Weights of a small image denoising model: norm batchnorm, trained on pixel-art sprites of 400 made-up characters on tiled backdrops.
Rows from block 7, named by matrix and row number. Rows with one number belong to one channel. Each number is 200 + 20 x the weight over its row's rms, rounded and kept within 0 to 999. All counts start at 0.
# convs0: first 3x3 conv (model.mid.1.convs.0.weight, 256x256x3x3), inputs 176-197, a 3x3 kernel for each
# convs1: second 3x3 conv (model.mid.1.convs.1.weight, 256x256x3x3, transposed), outputs 176-197, a 3x3 kernel for each
convs0.175,173,220,157,228,219,235,208,203,186,225,222,182,231,171,164,206,175,185,203,194,199,187,197,216,212,172,175,213,204,208,178,177,202,203,201,217,211,203,200,232,161,249,217,182,190,206,196,246,226,200,160,191,175,186,221,175,228,211,206,186,183,200,196,212,187,205,202,203,215,239,208,233,213,186,142,169,186,204,234,201,194,179,188,236,192,210,191,172,191,195,198,191,174,189,204,210,192,176,187,215,199,210,256,157,176,211,220,199,214,184,179,218,202,233,201,181,210,200,197,194,221,182,187,206,172,202,186,185,168,188,185,235,207,209,241,164,220,184,208,247,235,182,217,210,166,189,173,190,190,148,200,208,224,197,194,191,202,206,193,182,199,207,257,223,221,208,206,189,179,220,200,186,179,221,214,200,193,191,218,160,180,160,152,203,212,219,223,233,213,248,182,242,231,176,199,226,213,184
convs0.176,207,197,185,185,210,186,221,197,191,203,199,206,211,199,220,200,223,182,232,169,186,226,165,235,237,185,199,189,188,169,235,199,188,216,199,194,196,172,220,209,221,210,211,194,197,183,179,192,166,182,221,193,217,183,194,186,176,192,234,203,171,195,179,233,194,205,205,223,206,190,201,173,206,172,207,176,207,201,219,189,177,184,194,195,213,187,195,201,192,203,205,216,191,197,191,181,229,186,195,187,219,229,231,169,180,247,173,212,196,184,196,164,212,219,197,208,219,189,193,173,195,205,180,210,210,213,188,229,195,224,204,171,204,174,184,234,156,181,224,186,206,218,211,214,217,221,183,188,176,189,209,180,217,189,201,223,213,185,169,162,164,202,201,200,199,191,190,180,209,177,203,221,197,213,197,171,213,232,202,208,176,222,265,208,191,214,187,206,226,213,206,155,213,201,148,175,230,164
convs0.177,174,201,184,194,173,149,188,180,208,199,182,202,181,178,201,220,162,204,178,207,215,222,207,188,187,183,208,216,186,157,212,198,202,209,215,202,134,190,186,160,230,219,187,231,208,189,167,182,197,226,213,179,201,189,193,212,204,212,204,197,198,190,198,192,169,189,181,200,189,209,191,216,218,200,225,215,192,201,198,184,193,165,203,236,181,185,205,217,189,215,184,231,169,207,194,217,166,212,179,229,195,192,215,188,166,205,166,193,193,229,199,201,193,227,177,186,234,216,210,182,224,231,191,226,213,172,205,195,190,180,193,238,185,201,202,208,222,190,207,210,209,184,188,193,190,194,208,209,185,207,202,190,213,191,182,192,203,192,218,164,207,170,159,215,183,166,201,237,200,174,192,187,176,208,188,189,171,183,184,193,172,205,213,209,205,200,202,203,236,192,207,191,218,233,253,192,235,251
convs0.178,198,189,199,196,187,192,196,201,188,174,178,244,219,199,182,184,181,227,202,197,187,167,208,239,177,200,196,213,170,179,179,171,178,169,171,213,170,217,199,192,219,226,200,191,201,212,182,228,250,175,230,187,194,209,180,174,229,227,188,191,198,196,184,225,192,201,228,195,192,240,200,204,202,183,188,180,173,221,219,177,190,170,188,233,216,200,198,193,199,219,166,218,209,255,208,135,159,202,272,237,184,185,200,195,204,193,219,205,189,217,229,193,177,188,237,223,146,211,195,200,182,193,206,218,201,188,195,177,207,172,176,197,191,203,231,197,181,201,188,176,182,224,188,206,205,200,202,217,183,206,238,180,193,226,206,211,202,205,171,216,197,197,211,189,222,146,175,230,228,198,224,216,192,218,201,197,212,201,212,204,196,183,214,168,201,232,195,215,182,196,200,196,218,206,193,187,206,189
convs0.179,207,173,221,179,210,186,198,194,185,223,208,189,200,172,188,217,182,215,193,217,224,181,192,200,222,207,193,228,204,201,213,193,194,189,182,224,187,213,217,188,190,205,191,188,184,188,196,186,205,218,177,213,230,227,173,201,197,175,211,170,187,264,212,231,187,218,213,179,194,201,191,231,155,200,186,282,214,221,154,172,190,188,230,222,225,221,203,169,225,212,234,209,201,168,193,226,211,184,192,170,196,229,166,208,209,229,236,181,178,210,219,222,218,179,174,203,197,193,200,199,191,187,210,194,211,203,192,174,186,167,177,243,221,205,204,226,227,203,174,186,197,169,184,183,182,199,214,196,198,194,174,184,241,188,186,198,197,226,202,209,187,217,176,187,239,228,192,196,183,202,200,216,216,195,216,210,182,158,165,196,208,182,192,204,161,208,224,195,201,168,208,187,198,224,224,221,221,174
convs0.180,220,212,225,175,172,178,218,183,198,217,182,210,201,176,200,192,224,173,210,241,198,205,181,199,202,197,216,194,245,224,179,236,202,230,238,221,221,216,243,196,205,179,203,169,181,164,252,162,212,192,212,224,197,184,180,168,184,193,195,227,199,190,201,241,208,210,209,235,190,215,234,170,221,191,212,188,193,210,221,208,188,228,197,197,218,224,184,223,215,196,268,251,204,220,172,184,182,149,206,223,224,199,181,183,221,190,192,200,170,195,194,203,217,182,174,163,236,189,213,191,205,201,213,189,204,224,192,163,242,191,194,198,222,213,182,201,245,170,206,212,195,186,168,229,200,164,180,161,188,192,229,201,217,226,236,215,163,202,223,217,216,201,244,168,222,183,220,190,220,227,210,185,161,196,201,183,186,180,224,203,200,197,192,206,189,225,220,193,215,209,201,191,196,180,204,192,194,187
convs0.181,205,241,213,200,185,198,206,169,162,218,194,211,217,175,188,200,174,205,166,188,185,208,178,174,217,229,254,215,197,210,215,206,213,180,192,183,197,184,200,234,206,222,168,221,195,195,240,231,209,184,215,181,158,191,216,185,190,180,208,172,229,261,204,201,192,193,210,197,199,219,184,210,173,220,183,230,205,197,209,164,220,211,201,188,186,175,155,223,217,206,199,174,199,202,213,207,165,217,159,188,248,213,196,182,182,214,187,202,185,202,200,189,240,234,195,197,179,203,185,215,209,204,176,210,220,184,225,146,203,183,201,199,198,229,174,174,190,201,205,187,198,195,207,217,201,189,199,200,176,216,177,221,190,216,221,203,184,180,172,238,219,211,228,242,235,176,187,171,220,230,200,178,201,207,190,196,186,204,180,179,213,173,200,198,235,215,194,203,236,204,209,199,210,191,193,186,187,165
convs0.182,203,198,230,173,176,192,179,227,176,242,208,212,160,227,216,182,163,143,193,207,207,217,212,226,206,195,166,204,201,187,206,220,197,217,208,191,179,163,188,196,228,200,186,221,161,203,227,190,241,202,198,180,175,197,178,203,185,203,176,178,198,179,198,191,193,221,195,189,172,217,205,191,188,150,210,204,145,171,184,193,211,179,214,205,194,181,193,220,180,180,195,186,192,185,218,205,223,227,173,177,198,190,209,228,203,165,195,178,196,190,223,192,213,231,192,189,197,196,198,202,192,190,211,197,192,185,199,182,197,169,196,227,174,209,175,226,193,209,186,223,220,198,224,178,192,234,245,183,200,183,177,183,156,201,199,190,219,218,237,194,180,206,203,220,200,205,202,207,206,201,181,244,195,186,186,209,198,168,222,210,175,217,177,213,202,188,139,178,207,189,208,179,176,205,213,187,186,197
convs0.183,203,221,213,186,189,185,172,207,196,236,214,238,161,151,198,228,241,259,194,206,208,208,219,204,214,195,168,223,232,173,177,194,211,202,178,182,188,211,169,218,206,205,183,187,198,200,213,191,218,190,182,192,209,198,192,192,209,193,232,192,177,229,193,159,189,181,204,198,213,221,197,217,185,203,182,210,211,226,174,153,155,174,171,192,212,207,207,205,202,188,232,254,206,197,205,206,153,183,190,198,252,195,204,208,183,199,184,220,238,218,185,193,197,191,212,203,203,182,207,199,182,188,175,222,204,199,198,186,176,220,214,212,211,251,209,193,199,210,202,188,200,179,249,224,196,199,166,208,186,213,188,218,177,230,222,199,195,219,205,202,194,201,166,148,190,200,209,196,213,224,198,180,194,180,187,205,192,219,191,222,218,236,211,197,212,185,199,161,216,199,190,206,233,222,203,197,212,209
convs0.184,227,182,205,192,191,233,209,235,181,222,189,206,183,196,243,189,179,237,161,203,216,236,190,232,193,229,231,221,207,201,197,213,194,188,216,180,221,175,192,199,149,193,228,203,228,178,192,202,196,191,229,195,210,219,206,204,210,192,226,201,182,185,215,210,184,201,209,197,205,231,203,184,218,162,171,209,163,220,243,175,169,207,194,195,219,207,211,228,194,204,209,210,189,200,207,204,199,188,166,156,176,265,198,162,229,148,216,218,209,199,207,148,192,239,203,183,196,201,228,205,232,214,176,185,191,201,173,170,192,201,183,219,246,200,194,184,170,186,241,223,181,186,233,189,206,226,192,225,213,197,179,202,192,200,207,187,191,207,195,207,214,192,213,206,203,152,184,208,196,214,207,205,203,178,230,202,188,154,181,204,203,173,182,201,229,220,209,247,218,190,183,194,225,200,189,171,197,210
convs0.185,201,181,230,222,230,224,172,170,209,171,184,240,231,183,201,162,161,212,211,191,227,195,197,203,218,208,191,205,195,194,209,189,212,215,206,201,195,209,184,142,213,277,175,223,222,182,200,192,176,215,217,210,176,206,193,190,227,214,210,209,211,203,198,184,208,201,203,192,208,182,212,189,231,208,171,240,200,247,208,178,215,201,182,221,174,190,199,182,182,216,216,203,190,191,209,191,203,205,185,233,228,177,160,191,254,171,180,198,217,200,181,185,211,198,154,203,241,193,186,216,198,188,216,199,199,190,203,209,226,197,197,163,225,206,231,184,226,200,205,232,188,208,223,208,207,231,172,215,194,254,233,217,172,218,174,180,210,190,203,183,204,207,183,191,198,208,229,195,217,183,178,191,196,199,202,200,207,178,205,184,231,188,238,204,207,227,199,199,180,230,213,184,221,201,214,200,185,175
convs0.186,204,153,166,217,189,194,230,254,251,209,223,206,208,181,197,196,175,192,193,209,179,185,203,210,221,203,194,212,169,171,193,188,185,199,222,196,234,221,232,167,160,192,221,192,242,207,179,199,189,199,192,203,242,197,183,201,208,197,188,218,228,187,222,189,200,191,198,205,207,232,178,202,221,222,208,215,197,193,175,175,190,180,196,193,209,211,201,187,202,190,190,121,200,193,221,221,211,255,214,193,156,214,213,186,211,222,250,185,216,243,203,168,198,207,191,170,201,236,250,173,170,177,181,196,219,226,197,237,216,196,192,186,209,196,200,227,174,229,200,213,202,189,177,185,190,194,193,213,216,198,203,156,178,180,160,220,200,226,195,186,197,200,156,196,153,229,252,205,233,187,218,197,158,205,188,184,182,178,216,208,205,212,211,194,201,214,189,233,187,186,206,181,195,199,189,234,217,203
convs0.187,199,202,201,234,207,209,239,196,204,198,198,207,178,224,192,194,211,216,191,199,213,211,217,217,182,210,195,151,206,246,219,193,227,156,174,218,192,185,186,192,203,201,207,170,202,214,179,212,196,227,222,184,204,225,196,199,209,184,198,170,200,207,228,222,182,185,244,204,212,192,182,203,204,203,236,238,196,204,229,208,201,206,207,228,223,199,183,175,228,177,206,197,184,196,194,228,213,189,199,198,199,219,179,179,190,217,194,179,199,193,158,185,189,211,205,228,185,208,203,195,206,195,193,227,189,202,218,177,245,193,200,225,157,207,196,194,193,229,228,179,184,227,188,242,189,205,165,182,251,160,210,203,201,169,172,192,172,199,231,196,185,219,215,205,176,210,203,213,235,157,194,188,164,183,237,196,177,191,193,217,200,175,240,211,205,184,176,220,196,215,214,186,226,192,203,214,203,190
convs0.188,171,256,154,207,216,211,175,174,204,170,197,212,185,181,222,204,215,203,185,180,186,200,214,215,216,182,193,243,238,187,187,208,212,174,206,210,177,184,218,208,217,203,188,177,188,201,210,207,221,213,218,169,175,197,216,196,201,177,224,236,165,196,172,221,214,201,179,176,190,202,209,197,195,228,199,195,214,206,179,173,211,188,194,246,206,196,178,197,199,161,221,229,216,219,197,182,143,175,213,196,226,190,204,198,192,226,185,184,196,196,209,210,206,203,232,218,171,156,196,203,207,214,191,199,201,227,222,213,182,185,200,204,197,221,190,207,211,201,190,203,193,197,165,182,154,195,174,169,214,219,234,198,209,213,235,205,201,200,179,205,216,202,254,222,261,219,171,168,200,184,178,194,208,159,201,182,189,245,166,223,205,192,218,223,193,204,187,206,184,222,229,241,191,217,174,153,154,213
convs0.189,219,183,180,178,187,216,219,194,222,213,227,230,202,181,175,166,171,190,224,186,164,208,197,196,205,226,217,205,199,197,187,201,213,183,220,201,204,230,209,199,186,194,210,179,204,223,246,179,208,203,186,198,148,207,158,210,155,200,214,210,239,202,255,179,168,189,187,179,181,227,208,189,244,196,199,181,200,191,203,207,199,171,232,166,211,204,219,229,155,225,205,181,215,207,208,208,165,195,183,162,223,175,185,194,190,215,172,237,247,239,233,209,190,204,146,194,186,196,180,245,204,204,189,232,232,198,216,198,203,208,186,198,189,150,215,197,210,219,214,208,210,211,212,194,203,214,204,180,213,191,186,207,195,211,219,167,222,219,210,229,181,196,183,232,190,208,204,191,249,216,224,253,136,214,201,185,187,120,275,193,219,193,215,190,207,205,203,236,188,237,134,239,207,206,204,170,263,153
convs0.190,207,238,219,194,192,205,198,186,204,200,291,197,197,151,146,233,167,230,189,170,218,194,197,209,245,233,228,212,182,195,200,193,178,206,202,207,227,239,161,224,204,232,157,160,168,221,187,217,220,196,194,191,189,184,191,196,187,182,195,210,174,240,187,182,195,206,192,202,197,199,218,215,204,219,182,194,217,190,232,195,153,178,190,182,185,195,215,210,194,211,214,169,203,201,218,206,204,220,184,248,170,214,241,219,188,170,241,167,186,194,206,203,207,207,194,222,189,231,225,205,183,192,222,199,190,187,170,190,179,190,216,200,220,190,207,160,246,186,198,222,202,193,184,211,240,198,204,160,192,177,203,185,189,205,223,177,213,208,195,194,191,212,197,225,219,195,214,171,225,167,206,231,208,197,172,184,215,185,175,210,237,216,246,177,178,194,205,232,209,220,204,198,200,203,225,205,206,173
convs0.191,216,202,165,202,216,189,221,202,189,201,215,233,198,171,184,169,213,215,194,207,232,204,217,173,192,174,207,216,177,185,223,199,209,213,219,229,199,211,190,225,200,217,196,173,201,212,207,236,203,195,203,224,181,176,236,158,233,212,195,212,192,197,213,243,214,209,209,210,209,190,188,179,192,205,203,212,198,202,207,188,196,235,225,176,173,203,209,192,223,166,243,193,230,201,200,230,184,183,197,182,203,204,242,212,185,203,205,201,191,170,211,173,203,222,200,205,200,179,210,196,226,207,189,212,202,210,218,215,191,178,201,195,178,183,209,227,194,187,240,210,170,223,208,170,181,214,162,239,186,188,193,220,242,203,244,221,173,205,192,168,178,211,202,224,190,221,209,203,163,198,186,210,210,234,221,200,216,203,199,213,198,214,177,209,180,175,214,174,193,199,187,231,202,207,237,195,179,188
convs0.192,215,177,236,177,209,230,192,213,181,207,199,183,210,200,182,143,206,196,207,188,201,192,194,205,203,202,177,212,207,227,216,201,208,195,194,194,226,198,184,186,244,171,198,225,196,236,194,220,212,195,207,240,212,203,196,180,196,236,194,184,193,192,195,227,202,177,245,192,215,177,179,175,206,193,219,160,151,207,200,220,222,187,204,216,210,192,230,189,186,200,185,193,168,238,207,190,236,195,157,224,206,193,185,180,202,228,216,201,203,184,155,240,201,190,226,192,221,199,198,186,209,185,174,200,210,181,247,172,206,156,156,242,191,194,184,164,187,228,180,191,254,174,209,211,173,209,206,249,218,161,196,221,187,196,222,209,188,220,180,202,203,171,196,198,220,198,191,199,183,218,191,180,203,211,169,199,219,212,224,185,181,207,204,177,207,230,202,190,185,164,211,191,200,246,214,194,206,217
convs1.175,233,249,240,170,197,204,206,197,186,199,200,245,217,212,188,178,182,201,221,203,199,207,189,181,206,205,162,177,226,194,188,194,189,227,204,213,273,187,193,166,184,184,214,217,177,234,221,213,208,193,166,204,181,193,181,197,195,197,185,192,213,186,196,200,196,205,194,198,184,224,174,177,195,220,206,184,179,191,237,199,213,199,199,216,211,184,168,183,187,215,197,205,159,162,213,227,192,206,179,187,172,150,215,225,224,237,194,220,183,205,183,191,208,185,218,210,216,163,208,200,213,232,179,170,234,227,200,175,232,170,177,198,222,211,213,173,196,189,193,209,180,183,210,201,208,195,201,201,197,220,188,220,176,218,194,211,217,187,192,189,177,172,208,197,179,208,180,203,218,207,194,232,202,201,203,167,178,235,201,231,169,176,195,191,202,206,214,222,209,239,187,238,202,196,194,181,178,194
convs1.176,196,226,209,164,203,216,194,235,191,171,213,174,178,210,162,170,194,196,186,191,189,180,215,194,213,162,174,214,188,188,224,209,205,202,175,185,200,196,176,200,246,238,228,245,213,236,220,227,217,213,188,208,194,190,208,211,231,171,195,230,173,201,189,185,165,181,244,178,236,232,126,179,180,179,175,184,187,176,174,209,216,199,220,200,171,192,199,212,206,173,233,196,202,222,222,187,176,195,164,219,201,185,201,223,213,211,223,181,219,204,197,204,180,203,218,201,200,178,162,198,187,187,179,176,221,200,225,220,199,192,217,204,193,207,223,195,237,210,205,214,215,159,221,161,210,216,167,199,186,227,222,208,221,180,219,163,205,202,221,204,188,189,181,163,194,210,206,202,208,202,178,211,192,224,221,211,164,215,216,220,202,194,185,185,204,193,162,204,183,194,173,208,230,190,171,199,219,205
convs1.177,162,169,210,206,205,179,161,214,218,190,192,177,182,157,164,190,215,204,201,214,212,207,194,210,186,202,187,216,181,181,188,209,190,215,207,222,202,181,163,212,191,170,197,201,215,174,165,187,186,185,214,144,186,195,211,220,215,193,190,179,175,210,218,203,186,204,192,204,206,198,213,229,203,184,173,213,192,122,192,201,186,163,196,191,198,209,216,229,206,238,189,195,187,188,197,211,169,189,186,202,205,226,203,180,181,175,196,170,203,191,214,211,200,209,197,199,244,246,188,196,191,179,192,185,172,222,200,154,207,174,169,187,161,207,181,184,189,193,193,172,198,231,204,233,203,203,193,186,201,173,195,206,201,239,185,236,197,186,237,195,217,217,213,206,229,172,215,210,254,205,217,200,212,221,195,185,206,204,212,211,204,189,179,217,175,203,230,202,211,153,196,187,155,165,210,196,207,193
convs1.178,235,181,202,191,178,186,180,215,217,183,211,216,225,221,214,177,193,213,214,213,187,162,195,225,181,196,165,218,192,229,208,205,178,208,211,207,215,195,207,162,172,213,186,226,191,195,195,169,181,213,201,176,183,197,211,209,213,193,235,221,214,225,204,189,187,182,191,198,194,214,186,175,192,200,196,142,207,221,226,223,193,214,204,218,207,207,177,195,211,204,163,226,232,218,199,190,157,184,247,197,204,233,189,186,201,209,201,191,217,225,202,173,194,207,212,211,214,230,199,191,205,208,187,207,209,247,210,189,180,197,196,217,246,201,199,193,205,193,200,212,189,213,207,185,225,191,198,198,196,189,199,206,216,219,204,192,220,178,193,204,198,216,215,189,179,181,196,209,196,201,185,172,200,236,171,216,218,212,195,188,251,206,189,205,178,210,210,218,198,197,183,225,218,178,224,233,177,204
convs1.179,214,194,225,235,217,177,174,188,211,192,190,218,200,169,192,170,206,204,197,173,205,191,187,236,232,156,175,204,236,212,219,199,192,195,182,225,194,212,220,183,186,205,230,206,186,186,186,189,209,176,184,163,183,169,188,171,188,146,172,217,220,201,228,224,197,199,212,213,229,213,196,225,206,209,188,229,225,178,149,201,212,172,201,196,229,246,201,167,177,157,194,164,222,203,203,217,175,176,149,182,203,195,184,204,212,192,215,186,200,207,233,189,188,189,166,182,195,213,192,185,206,179,224,210,189,199,185,201,188,162,200,226,215,183,188,198,200,202,200,192,203,209,188,215,210,186,191,193,188,229,199,207,174,166,161,193,222,195,212,215,215,216,161,184,225,193,181,189,171,176,165,185,182,214,231,194,190,164,214,198,226,157,154,168,221,229,188,184,234,200,202,215,162,193,215,197,166,207
convs1.180,222,212,223,186,218,201,166,217,191,174,197,180,208,195,180,217,190,206,188,245,178,170,208,210,218,174,183,201,194,152,201,191,184,195,199,190,193,174,169,214,192,236,189,203,213,181,218,217,185,210,224,221,148,232,243,207,211,192,191,205,213,185,206,191,199,234,211,213,176,156,187,165,179,193,152,167,178,207,221,191,192,249,164,193,223,185,173,174,202,165,232,204,206,208,238,192,189,176,206,217,200,209,216,202,201,212,154,207,185,210,199,227,197,183,196,199,192,172,212,202,189,211,210,230,213,190,217,206,214,199,180,173,165,185,186,220,214,211,198,199,195,196,205,220,188,194,238,208,207,230,209,213,195,225,181,147,191,203,198,182,180,158,256,185,207,206,213,170,198,200,179,202,192,231,202,198,209,218,186,198,140,188,178,197,198,202,199,169,212,222,163,187,200,188,180,205,188,198
convs1.181,218,252,160,212,210,208,180,153,164,185,221,221,193,202,191,203,214,156,159,187,205,215,205,195,193,193,207,219,210,171,176,194,230,226,184,158,221,225,239,206,188,212,217,242,200,209,219,192,197,219,201,188,189,202,213,193,185,188,202,202,205,208,193,168,209,190,209,237,179,220,195,185,166,241,217,211,193,187,214,155,181,218,176,216,208,207,227,196,201,231,209,191,194,205,216,177,204,213,235,194,177,192,196,226,191,187,187,191,183,203,199,159,197,177,200,206,200,204,204,191,213,240,196,198,220,192,228,142,179,212,171,202,236,220,154,196,177,198,199,219,204,230,231,203,220,160,225,192,202,230,196,204,187,205,172,158,219,196,201,202,202,236,199,201,183,239,195,190,188,134,160,212,217,176,203,201,228,246,181,238,212,155,205,177,186,214,178,243,191,227,183,206,199,192,165,222,201,187
convs1.182,210,193,235,178,223,185,196,200,177,238,211,244,195,205,227,197,214,201,212,220,224,190,223,203,204,166,228,187,197,218,185,191,195,211,188,215,170,172,156,223,224,219,173,200,232,184,219,195,164,225,198,247,227,214,185,219,213,189,192,210,169,174,263,207,175,163,209,201,211,208,186,213,223,195,191,204,216,248,158,198,220,208,205,206,195,184,191,203,182,212,215,175,221,199,220,217,211,196,170,201,220,230,208,215,218,193,241,183,214,186,186,211,171,190,207,210,218,195,177,191,218,195,193,148,158,210,209,223,216,215,231,194,174,204,210,206,179,212,228,200,208,206,222,196,190,215,213,191,206,150,179,182,200,175,195,224,215,193,189,219,194,185,202,201,196,194,202,184,194,184,224,199,183,210,217,222,199,172,238,175,187,205,199,227,235,182,201,195,206,189,240,239,210,198,216,207,166,195
convs1.183,200,206,191,198,184,170,208,188,201,181,228,222,195,184,188,185,179,195,241,216,193,215,219,225,183,179,186,180,189,184,204,220,218,216,173,197,177,239,208,214,203,242,216,172,210,217,220,183,212,200,190,168,187,188,211,187,213,210,208,209,202,225,212,200,203,217,239,209,191,244,193,183,182,222,216,180,199,201,224,200,219,201,214,219,212,188,203,200,228,205,219,200,234,206,219,218,165,204,162,163,199,159,197,187,177,198,125,200,204,176,213,210,185,190,186,210,171,189,194,178,216,198,203,163,212,209,187,155,206,200,196,188,201,195,188,209,167,194,183,218,215,225,195,204,167,184,198,205,179,214,224,201,201,210,154,196,205,214,167,202,232,174,198,177,217,205,196,202,212,231,229,177,186,182,208,207,203,236,185,192,180,255,197,171,219,200,192,205,202,244,203,208,210,164,188,189,205,200
convs1.184,204,160,187,147,183,248,226,191,182,175,224,212,155,211,253,219,208,208,176,179,217,202,233,197,187,189,246,193,226,182,199,218,223,235,183,202,221,198,187,187,207,211,210,195,221,178,217,249,188,233,216,190,192,246,221,195,207,191,186,196,180,164,213,175,202,188,211,216,201,201,193,194,240,216,185,200,197,187,202,204,208,180,206,181,196,184,180,191,195,214,202,196,171,202,192,170,213,220,221,191,176,232,218,225,222,128,192,214,230,180,174,195,199,190,226,192,196,220,195,216,184,191,232,183,156,184,201,189,238,182,178,210,226,202,187,197,206,224,236,199,213,221,189,207,203,173,219,222,198,190,211,195,196,203,197,197,183,179,190,235,225,226,191,181,186,184,197,232,200,172,185,208,192,203,215,185,171,217,204,242,187,188,205,212,205,186,196,206,206,196,214,253,198,201,180,169,191,222
convs1.185,160,162,206,195,215,185,194,180,179,212,216,214,252,193,167,198,196,222,199,194,196,206,206,208,198,196,192,216,208,215,207,219,201,192,195,204,180,212,222,177,187,219,175,179,196,166,179,217,167,222,214,188,221,209,212,177,185,210,220,220,194,183,184,174,207,201,161,209,198,209,209,233,192,206,197,192,164,160,199,181,167,177,187,190,176,238,187,173,214,179,215,182,201,208,204,189,205,185,176,229,208,196,162,210,206,206,199,170,186,199,208,191,206,231,196,188,191,221,206,203,166,190,223,194,208,216,192,207,206,206,181,151,202,202,207,227,172,173,222,226,227,226,214,187,229,197,207,216,193,243,207,186,217,212,182,191,198,221,208,216,218,202,227,201,190,259,200,183,190,191,207,223,215,178,216,196,180,198,203,152,185,159,177,207,227,217,178,189,187,204,210,188,208,222,174,210,200,198
convs1.186,191,168,219,228,210,221,177,186,185,200,188,230,207,214,199,222,173,217,222,200,170,198,204,209,204,180,205,204,224,180,179,219,201,230,218,168,203,213,215,201,209,213,220,194,205,173,195,240,192,167,208,228,205,244,165,210,155,195,176,196,206,172,193,187,236,164,218,215,184,170,166,191,219,228,196,206,210,180,223,216,199,206,192,242,216,196,203,245,195,186,221,181,152,197,214,198,154,215,231,187,167,185,195,182,196,234,231,208,200,191,193,204,198,217,172,168,175,160,183,186,198,199,213,212,204,193,191,187,179,195,190,188,222,192,239,215,172,161,192,187,196,188,222,201,194,211,258,197,203,226,215,209,181,221,172,225,193,161,218,185,234,179,187,217,225,228,187,166,220,172,206,200,182,231,207,213,253,183,196,164,179,203,202,210,182,192,206,197,187,212,221,191,210,205,194,206,178,192
convs1.187,196,198,223,220,195,194,143,200,217,174,204,188,194,209,187,193,205,170,237,187,179,174,192,194,195,208,196,192,216,207,160,205,172,221,209,207,219,195,188,166,196,178,190,183,180,196,200,219,233,213,195,191,207,193,192,152,177,194,190,211,246,191,252,174,223,215,197,226,171,193,194,225,239,177,217,197,204,167,203,212,219,219,238,197,193,199,180,210,181,205,259,210,212,163,170,238,176,188,169,244,224,173,186,204,189,241,180,188,217,214,214,199,200,232,201,198,195,191,201,180,197,224,235,227,212,199,203,195,195,198,194,217,227,177,229,167,216,202,197,209,191,198,171,202,176,214,208,189,191,186,212,199,218,189,168,218,210,205,197,227,205,192,267,219,195,184,177,213,228,186,182,187,214,202,242,220,203,190,227,184,163,201,199,236,202,185,226,207,208,204,193,170,253,212,185,231,179,205
convs1.188,176,227,148,193,183,187,203,183,184,202,215,220,210,204,209,213,182,197,220,199,212,198,175,192,193,172,173,180,179,196,193,170,211,205,194,180,214,207,267,179,186,217,182,220,216,219,226,211,189,193,211,202,183,201,204,212,177,189,199,249,185,193,191,219,241,219,230,213,210,237,161,220,216,187,171,192,207,207,219,191,154,204,203,229,213,217,191,199,197,185,207,231,212,207,185,193,185,189,198,176,213,147,185,186,207,204,182,209,210,217,185,227,208,202,226,182,205,151,260,198,195,189,186,252,203,239,223,212,227,205,190,191,213,201,190,202,250,210,194,228,192,206,198,221,198,175,210,203,193,229,229,194,203,166,225,207,220,213,217,204,157,166,205,208,156,251,234,198,172,187,197,203,231,165,195,215,218,205,190,213,185,192,207,225,195,191,173,208,180,209,198,194,221,186,217,193,177,229
convs1.189,214,199,214,215,201,194,169,219,205,178,216,209,199,209,187,190,163,147,190,155,167,169,212,202,193,233,187,177,203,180,209,217,198,176,212,209,190,226,213,212,192,206,246,198,209,225,213,166,211,187,202,207,162,228,171,188,161,228,180,195,215,187,240,210,193,215,177,197,225,190,234,214,177,197,191,210,211,198,151,197,189,168,192,216,175,196,193,218,192,207,167,179,193,207,187,210,236,237,192,193,225,186,219,202,193,197,183,231,198,198,212,196,208,168,149,193,141,215,216,211,176,200,218,208,165,202,180,185,203,201,202,210,214,216,187,189,166,186,227,187,190,185,213,169,219,187,209,185,188,219,188,203,230,207,216,193,242,177,174,212,182,212,176,180,173,209,211,178,207,161,207,206,161,244,184,210,193,189,245,171,200,174,213,189,202,217,177,223,171,196,177,191,193,176,185,186,213,182
convs1.190,211,200,213,213,214,184,191,182,239,172,204,200,198,192,196,179,142,221,177,184,203,201,177,192,216,193,185,193,203,188,212,204,188,187,198,216,224,237,228,213,220,189,245,169,155,207,195,208,213,199,229,164,210,180,202,199,205,203,208,218,216,192,236,211,213,203,183,210,226,198,217,248,231,200,218,179,188,200,216,232,203,172,208,228,184,209,203,207,193,243,231,224,222,193,208,213,206,223,171,236,183,233,184,164,192,190,232,174,226,193,243,198,202,198,178,212,203,215,199,203,181,212,220,209,201,215,188,208,164,193,162,205,223,211,198,219,252,230,201,191,203,221,165,220,213,192,233,201,197,221,220,227,200,193,202,216,187,174,186,204,218,205,183,232,181,228,220,219,197,174,202,206,243,193,204,190,212,254,169,209,174,201,196,221,216,188,164,214,199,211,173,196,191,182,202,172,228,207
convs1.191,195,210,254,190,193,183,230,193,218,196,226,221,192,206,193,201,197,228,200,174,193,241,192,173,178,204,170,183,192,222,200,191,156,186,189,201,168,198,222,198,217,177,174,210,153,188,185,192,165,215,166,176,198,190,199,183,216,186,167,234,193,175,224,222,221,171,226,198,180,199,208,159,193,227,215,211,172,224,197,219,237,210,201,179,187,229,221,223,196,164,178,203,192,190,204,196,189,184,176,169,212,202,187,188,172,180,185,212,227,187,200,216,208,181,201,195,192,200,211,179,185,176,168,204,204,234,196,201,232,229,186,180,183,205,209,191,197,187,187,174,171,192,214,212,210,183,218,168,194,226,218,198,197,196,216,223,192,195,184,221,190,224,175,201,183,231,198,208,163,187,242,197,176,183,200,206,185,197,195,170,225,212,159,229,183,157,189,186,235,224,196,213,194,202,227,174,173,192
convs1.192,226,204,225,198,209,212,139,193,198,216,194,189,237,226,218,200,176,190,206,187,198,213,221,207,190,203,224,190,178,227,203,212,184,220,211,191,212,199,197,196,192,189,231,187,245,237,200,198,210,186,182,189,192,220,167,196,189,229,216,197,185,229,181,178,208,233,210,194,203,196,211,209,171,229,210,180,203,179,189,232,191,245,201,190,204,188,171,176,192,217,241,189,204,192,209,214,208,218,181,206,198,215,164,167,223,230,164,189,179,204,196,206,202,193,203,209,206,213,177,232,218,207,210,196,198,192,200,215,178,147,200,213,220,219,184,209,208,213,223,206,208,196,205,232,175,208,211,253,205,170,160,195,213,213,209,181,242,232,183,192,182,161,164,188,224,221,209,202,212,197,218,182,198,187,160,174,221,220,214,210,211,209,172,186,168,179,188,201,211,199,234,170,212,214,186,201,179,203